Weights of a small image-text matching model.
Training: adamw at rate 0.00077, 10500 steps, batches of 512.
Rows from block 2 of the fusion encoder, named by matrix and row number. Each number is 500 + 50 x the weight over its row's rms, rounded and kept within 0 to 999. All counts start at 0. Numbers have three digits each. After the name is the row's rms in percent of the matrix's.
# v: cross-attention value (fusion_encoder.blocks.2.cross_attn.v.weight, 192x384), inputs 210-244
v.0 095:525512468560442562455427457472554517429551518524466514538463463479544434488536456466465492517406532558530
v.1 098:438489534499540528499532526577411492526553465571499502485538452547504513428582458542459500518495376480452
v.2 106:510510558497477498428408427519510493581497438469541512457505514545480536556540576450521490451526631512497
v.3 092:458532520455482499478448514553536424447608401466418563530362520542566535573494436564449500529521495492421
v.4 091:539547431540554553498523510421565494470543499613519522440445453551473510542429532423504450420506414482559
v.5 090:602498540535547517573554532526520537473476487452451391426572504502587475444594476548422541480538468549494
v.6 085:477432473532433522428487579467488575486576401558453420476536492546488454504552526556484505477428434575504
v.7 096:449443528439422495464401517560472482497476537519583513437514428508447513504503533456543477511444539469589
v.8 103:400521478503414495479450493458471502556560521547438514557542559534541536466584478541482540443657521464455
v.9 120:452520432430496465557524449501518528498464512504496545481478546467557488515553471542504535545623503502491
v.10 102:474551527472529514537455495463574460458442560486546506485504541453467593503432506486473568492500536544436
v.11 091:490552486395499494494508459579541436583541421525498521429526528504441535539474568465443466497550582539549
v.12 088:546570465467454606501530489555531424568475537518567553414526409514582439526486553527525552555549437426505
v.13 092:460540518499517511537474504535522442534468468422472504563462452416494515527455449551468531491604520543463
v.14 093:433472470597512519528533582447539558476446572438520525424419500558520426535575454445419538482451425478567
v.15 086:535500493447465578572409436412474470517565413550510428467448537556474478502472439551484548442442468540575
v.16 102:459544414500498534566471465541557440457430437471445495468484447510474479528456490562485524507555512499542
v.17 097:489507461490516573520508582463457569550440417500549561521407546527513486407569556561454476485385547494547
v.18 115:499530417486534437535475448451532449509458468548496598535492466487525501455480458507504556517575461498484
v.19 095:498402493550531506456493435523477438572511580557477496496457420573529467507622595477518581449526485564573
v.20 102:562462469592492546572453449415514468553490561435580490540523501505499485446562488428480454558528529523433
v.21 089:529413460555498600481502495466528483510525506433529451407547424465545543429574502527432535466503614452592
v.22 097:421540450510469540490499546511482557521559452527491543421465586519467499592481503493586434449430518527536
v.23 103:456517520426421521551503528533571498502440462565537501534571526552415447440573539501455572505532565503479
v.24 090:548553486471429553449517525514546511418423424501506432496492457520564518552434510453470444520433574542539
v.25 088:453458539563566444451549498521439505521538546504513448473438518516449550468403449513513489452417506394410
v.26 090:433556464515628576540522476425520487486476521502504528541534473559543569540426551431463545545449545456448
v.27 100:558570535589519560426496505446412586506521481499446451502469429459469529497480499562557416506384506464585
v.28 119:502469570583538501512538499479469514492525512438484431502496481509425476444540581531431498417400491511527
v.29 131:423545498447572455503522437480471523539523447462523597463534529461513539546536495532532540520587496481515
v.30 095:520551555586423470512516552452468412534490462449509395480457490516493588459545479499563468520527479491477
v.31 087:469470519466444568545491542445517498472545542510490577472558454476455449519429489443480455448512442415437
v.32 111:561507549608501444443560522458505569509499499462563486493529474474513502553499526493447418512352432426540
v.33 098:499559455447463551461382467475581414449516480472553411433535517565445490541525488460508462562536562437425
v.34 109:470493548616531480506453543464418559403556502535472505520549527581467511462528500445476464531413486415550
v.35 097:512513469441454551484488558505448550467488465546533445541456570609468483550507472488494470451515557460522
v.36 088:470451448431492494587592470549436529549506574501483569472515491461488577446458426567544474436471518544490
v.37 110:478451528478584529606445507417566447446433552579550521529498497592522582444479456544438481548468521407445
v.38 103:544468531481483613610547469511441508461564438518482421387517463496405517508605526481505464480481479513458
v.39 100:580516490480481633522416414553578499449498512514489508498570465462578578441518511488461530493512595543605
v.40 103:516445508526501541542592519536401518536533467484468454551493442484526427540571423462529442431365402448592
v.41 097:541471496589602517455555554508530536550423446574551420539558520506415533462420430427420498522525459494567
v.42 097:511527456532533459492533575441429560449425544538448528474515589569468450446464503502532589478585534548405
v.43 092:572446579487463548487469527545544423511524531538523493470582417574512433453534474533398521543379482554527
v.44 089:580540433592571429490472448439530538496588481562560480518506508604431475574498533494476454519599525564518
v.45 090:501539449580510428553464489558445545459434555485507514552527472557460477405431456497561466554501501531469
v.46 098:522458562536508462412401502513498523526534511494495500489535541550460474572426522505576512448471474515447
v.47 091:591440452456488472414517480467515465544571486396425486553542429525521459501440578419436528528550466478500
v.48 104:409526459446562514482477481442465493493559495512524526578508561498541485612435488465428517563610584565515
v.49 132:446464497426472430541572433535488525486438448530442536503446537517563535577537538480536491562626535535403
v.50 082:546516535520453616405541496437481439435488538410479500578449542528521562547454553519503481478485475483481
v.51 087:451456471438463491514489575454547433531535508449552520553449441468494419478591543453596495443504526545544
v.52 095:435539529460540482437526521474474534490436419487449534509496439525485518549404505480443516530476492525453
v.53 102:549520522472471547511515520510456496445557562445479480492570401411523517407599496597407451413421558516533
v.54 092:531476443499469475459581443487459465489489444487442597415433431556588520503537530489515567479475510478505
v.55 097:488421551550423489430530426572508488556530574416444552437501514415516556593477503489528449565586529564468
v.56 112:399556506450499369494535470480576475465456417594444586462532487488485450542530487561538555522590507446386
v.57 101:533549552531599480495551575509476487394459513481513469447554531488437430508528503494470457531465493412518
v.58 111:588504463491500574524451510522582405483538511425511519515548410554566496499603531540548460464515546591579
v.59 094:579465477548467485566568512443496435557442566496540420557515401533534495565477572518559509514527559591477
v.60 088:425431527545523492433480572537508438425546446555499456578488547514570563490555539448489537547502465513469
v.61 090:516509476459429566520517566468452537512437477384527533431479587511454471569513546479541473485485482574470
v.62 087:555556426574473555420524455416392547450487421470440405523581474558545455553543422428438479518570515460542
v.63 101:502570515560581550538471538487452588409457541460445427453511483566537453544475448411498511533404435420575
v.64 111:468527495578505480435610551574523500463502481500470566461418556578601481436535509508540545502506522555434
v.65 114:482552424469529546511552465424416481530374586488562414477551505544498517530371460395429514498488536509460
v.66 106:476416437516508603487528447498489471416541560463429517592412503468445563440570428466594483489511562571497
v.67 087:520514502548527492459517424598431506527455494571425570568522568505490495555561481493568470560502523547490
v.68 097:490568545431440449464542460449568553589568517444489486486455489482451559557492516443521445533462440515499
v.69 121:553517473453450526457368408468600408541523402549545536536445469439415549566578517528589461449431510544476
v.70 104:498448442449555617449523485537501408494491441530570475477507446481560550502485392387515530511523546555499
v.71 091:419559433487440528524494545392484428557490535560480510493543482410428564511492566507499554412565472525525
v.72 103:460425546422444538513458486543477507508580413539508499563454481491528538563509504562460478437510530496530
v.73 092:562458440594441598543540536467526475487568571501465499512498440464484490478553451439537522531464441488470
v.74 095:517553511558427436486362477511557428418523500461512582451514492510420493563570535528533495531424454601538
v.75 103:554415476421570545424520473446403431461550436547453521599511445536468552569493385429553421506534540554498
v.76 104:481468493527485444603465539528587515548490525527492496458494548565519572407515598460446488431451445464393
v.77 103:464572534570472449498525561518579483500494470557449540450495476509530544436555590602450545513520379545469
v.78 108:430489458549410380544405481536533459515525473545561542528455417470511498511475543581455472420492410558497
v.79 087:468429428433527562565480574541507503473539591498554514472561528484500489425457484467478537538565569424565
v.80 096:476532421497499473514468564470434504547463537504435417438465498494441468454518389513471532472492573434560
v.81 099:482471458488596563448437553562450545461435502496528528495525546484498544563417452458458622550497428494557
v.82 095:449464537579504471556499433492548496429452563552523546523442496574567441448587568575586495461505464467501
v.83 109:550569502547499525503462609504441633499540528489438479428580481418422485447503490547510516507545442439498
v.84 086:535533467514511495489470453417461516544527522450561483523537499448561509509468504474401565552377570516459
v.85 104:468479534548410514496472401513635422523549476546510471572462532459522451539516546530494558445511483486509
v.86 088:541448565502541467566586484478436526452419613498482575463534577474543489596543443477497489451596500490503
v.87 108:474494510471505455485532507444548540461586495571410427388482471498438482494513526479493451444482539420461
v.88 093:520550530480465583494573508405550581473508591452544423539463549520573447536541482523473503529442592484579
v.89 100:494508525510469430450404432499547545498537508569505540504389512464478455455454543525526432503414476578554
v.90 111:548501572514407455509428503571550464566520457553469538548519521510491442519580581519531537541451509495460
v.91 101:489443518565530473546499572515493577433467493451479619444483492470484552418482515577468482450576511396550
v.92 087:433521442478483489558482493568393569533489438424528522463579566612479536502440486561554514470456483513488
v.93 096:546441569437508581464439448441511491447523447611448536551577531484474543461609546431523558520571552559562
v.94 093:434453523462415525540406477401458533451564567476550496506485542466404503503523542467533542396496544516498
v.95 095:545450485538502558497551459562575453534517487484431543465435456532468563431458532431439534564528441546543
v.96 095:516578524487424537505447590501568481494553537492530460495490603449512531481457570483436528490549435462415
v.97 110:460574481535565453540514559493496534517437559503499479403562533508476409494401521530400551534520488441558
v.98 115:552526533429632502579556642544462554478476593431469547411587597480493438438463487447476606545517552412491
v.99 098:563463537456471484468433562459484532564488553566486550586503550502525415472446482525466527545497461484440
v.100 103:437522505475380519487439476537597484527584479551428547545505494466440461463559566546546560549468418508447
v.101 111:454545558559416451573461512513482503502519433489426560450521443505463439510505493569446553500424515426551
v.102 096:463500523526570502413545457417464439550536602547544434474525560553485436543522501413469473567503598586446
v.103 103:496441500551662534452580524486449526433489451423484483527479513550580531454480500451451515458469479507438
v.104 102:505575541457454440476430464493532555515528456482441468480562451405438448439576560519523490465435511452520
v.105 093:551564432556510463557564521468500503436522514517554552415493528457498589428494560524537483460486422458513
v.106 106:515500566537447436501456394508585457475502418588534471581473495454417578468536538534551487395453563513508
v.107 100:457521411496517503465546576469425462425479587557529561532507521552521455463487443546493529541583524537433
v.108 102:437576501541461493476394518589512591555569532450545501458549459552443478514575559556573564537409518485445
v.109 106:518488557421634508424559519443392488542485519344472527438487442537474428466484378514479541487504474435499
v.110 104:489567537507413501474441433547587508505498442522487501536449507463482541512495597516536471494421547472483
v.111 111:499479497566488507531565534526510562411434518525460618538406581513544518424521486438507500502590471454543
v.112 106:527467554523449548498491390590598439486429438590492498535435528494481480456582560432515400479535492616528
v.113 091:438404518468420489407434482571475477450583504506479508493474577463537576529521508570565513507431480588524
v.114 099:459475482571610543533577532476413572471408548461428430544524503496513455455367411547479448557471515452518
v.115 097:491545520534523428542518451475475469450597448520535489416464508496403481544603465562540542440438447502528
v.116 095:476477496506583502471537495503457488483552588465428512533495493436546510495508451472475488530481493478566
v.117 101:526524451535433495452478531560628479544470467517532508483370507513444550458585554491542451509500501583518
v.118 114:544502462489556524461578601473401533546397567502458382432535533458524488513379435426462570500523482469437
v.119 120:451527484497408497536497493592538516461503427596445596505434541511535440533552587589592519461426454499497
v.120 094:560494467439550559494453503491568436409507507528535559529445435598396496483489457466446514454477487448497
v.121 112:443474554432553547437627565560465508454435599528451553558479585589509518553545505447448550545564469478460
v.122 097:614490500458516613529585524530409578434486511398533504471514544475452525478398389421529592475587457492511
v.123 101:439500531503435497476400420458534412585517442528511489539482456488498542558449598560571498441465539559476
v.124 100:453490512445527432500561545455501573457501579426566500558578513490531426514418594459501495495556464455556
v.125 112:545484512462513442478515617420469553450421571499509477411595546501492448434440514534410495555466424501555
v.126 104:480473444539445557420523519448466524580543501527500489576464548477484583519556478494599544558442470576423
v.127 110:505407547488561595448576457485447408464507451497485501530523552500475479475529477434475472555614494521529
v.128 087:542557436516432567603481414464578447441523433511475505423557448488494584440470488424455508552501449563491
v.129 111:511551525497540441404478446481516491492521450544460440557525526539539517483568540428491503566496475525578
v.130 100:568430566532418446439481513536541505554477520552546467485545528537446604479465630495453512445460548447470
v.131 099:493520414527535556524476516490425495451425475450486534402489602486451463536478500599576441381516483415535
v.132 094:432525545492518540475425489458593425391507454498522442421584472524491579510489414457446546441495500557471
v.133 106:516526560492518418500525605490528517471540477538475539532537480546440451619422449555529534413517535461508
v.134 102:490474504522458496485502410594516376507503450554474492580471501553479576383529542549519467515518563507494
v.135 088:556454466492533463530517464541440444465496482487510520432411558584491487585550555510566526456600453456548
v.136 082:452473456464472529548507548566451442495541517444485528530573473501548522528436495414504551536485482471431
v.137 095:560497524433556425560446556511506459461420587509480552548570429464509457476467499538541449510476498567520
v.138 088:480526493418470413488507431466540451439403463489558569490606537430524527536457511464573551493585469549530
v.139 111:485442454442453549490536591487463487521505519515538486536544449578437472514470483424473466536561479459472
v.140 105:547495520570466556429578564510421518571490488385545420544530577479417448568459513535524542565430447505424
v.141 083:475453502523492592559539417542492571577517444498433394585412560557509517531518477419536481495549436517545
v.142 090:544451523409448597537481487540505431512492533493519486516417505463461561490498470498586411487481492556588
v.143 098:459453468564474433480429439514552457480554526545474485499497537407447464504457584420495587530457524556482
v.144 100:463450554553573564408512526507497536539441477569566448546447488417498501500562560529526570552553481547505
v.145 103:444511536520401550510444495446589471586548541611553468479490476460411592554501539452580413526551405551520
v.146 103:436513491479462456506473497416493555534501439544441541456525468559524529547533500511562416478443567405522
v.147 086:540472509547539484582455504467505495512554548452561504512501434563476526434569418514526437500502480434497
v.148 108:532439514529513462493444480573494530505467479473489587525515524499536490549524468620494514425477568463527
v.149 112:463571594532448562467489484613563460469475432448463570468445533426472465488527487564418501564537522593511
v.150 096:527538431487491531451421415463459415498548432574445548546483482582469546411559546437435578484554478530473
v.151 105:570502478545435502433478414505545491451560536459451512507423467441587506425502460514534539526517508584599
v.152 093:542553500544508444533539615553415469529535572520473558504575596547531556513497490469484516413459574508492
v.153 091:392488494550526499531618487579525578492579543467515545550541573536551576472468491512501546551561429505533
v.154 096:473512593564540512581590532543444454517582422450450565547458475558467509477503506488442566561504487469532
v.155 098:428555486498483415492446559515495429417514590446528577490575493572602580537519571566428549468517528473402
v.156 091:409463402522520503530501479516527543418462559479551608453491504553494583460395466525485568487533477454560
v.157 112:467506432449534568557506497453431562549488451566552459430595465445406503517487528504474470415479456389453
v.158 092:483474481492497447503490487503489577454487457521508445452462511554453476608425463525481425549461507462570
v.159 099:503465460536423556569559524501510480488497576537465534445527464521464556572473466540540410459412458435492
v.160 096:475546412529493506524545445446525504463530430501510417556603510452544510492510607475472458418557494539514
v.161 105:559451465503428575493452464546485420483563531536557490547397442434513555481528432533517463392478536510439
v.162 103:527492567499529437374557495591450572437470552406511555452505444432468440387493433510412588601515460511558
v.163 111:538543492479522436503439542532558491506431578559446540491638483481543563458519509414495467516516401519501
v.164 121:472441496541431467487466408489504456485576501492508500561398572537513411517549446594496510460471589454492
v.165 089:530527514554559442530557516439434501458495561459526456494567519420417492489553468438552533534562604416407
v.166 111:439495504451530520585443550530500532509547514454447545456496520557520450612483491540489559395401501434490
v.167 097:540566406512556587491440476447457462548438540541414499478523516524559497440412556459545398507476442566505
v.168 103:476426520419531498512537452510408506503470504507444494511511535554545447559443484529445429415480542424486
v.169 097:507473548466484444545487520546399524454518475445485494516533517559419400549462426478473514460423558522546
v.170 099:530528454466545541458458436457501458524513575600557517481564442532450607553424552517504452481502463540479
v.171 106:505508494519582508457472523472451471425502525524493629532570433532571549578442440543566464475559441457473
v.172 105:550570492506520499460495394534483494512458448458439515598554508549548569545502484461483520503582492498470
v.173 105:528512460469375490491534561438519540424470474520494462485590569420451478524534448441537515523470435534513
v.174 106:528499459461565489396461421436538463583468526377450517463437549573474458475566549467567608555489514547482
v.175 118:543453555459496470577520492472507527561458479473451435475532488521395431562479487522514424514423449426414
v.176 095:509524563504371546467497479439498466501501433457552503466451488462504547502535579523537590446580525476483
v.177 089:554567502449462492503460438542432477554551572455487558468437579513502470475577445524445501562492519472451
v.178 094:493448496439428514518565510450543531596526488485490504527438549440495528516508433518541541565470438420512
v.179 095:466462561565561493503497443538499588523500529473506411474567484497451472555537578483512411485558527505442
v.180 092:554537447513547455461484428539556454551503456513546439600410522580514483464529547433422495453481515528487
v.181 096:558507513439496489428554481430537540593515501453456442473513518404388537510535497574536551499492432505516
v.182 093:500499541513543489474579477540482508459445535537515482453511386405414512509548446484467510554514519596488
v.183 097:467523578507552459446521415532584393568563599500498503453433417449454512478501493518504444575536519622557
v.184 097:468495541509487442447512482554558515422502450570549492520389498422525576453578564534518588525529500531599
v.185 100:473551542445466460503471564526439430571474510567463485419610514461541593510508459436501409490508404459472
v.186 103:542529532469492503433559507483543493531461474440456505442462487518467444529506583557453584489522507608487
v.187 092:413539539442427540566466479504510496473605442541450449537524454582490510522523488511421486475567541502478
v.188 103:464510443481468602482523519488455519577543494479435461521470412494486564548526538379552436448486536434528
v.189 107:457481516498459507495582430497513449434514522499485487559406473461560477428568443595441584528470556488493
v.190 091:554414551528428466556465540427540483547571516478531464461548584498525406523510544442469544539518506424484
v.191 110:476487568568467514458456415571500389448555424440484465538369521414465484462598532490525473426544535510522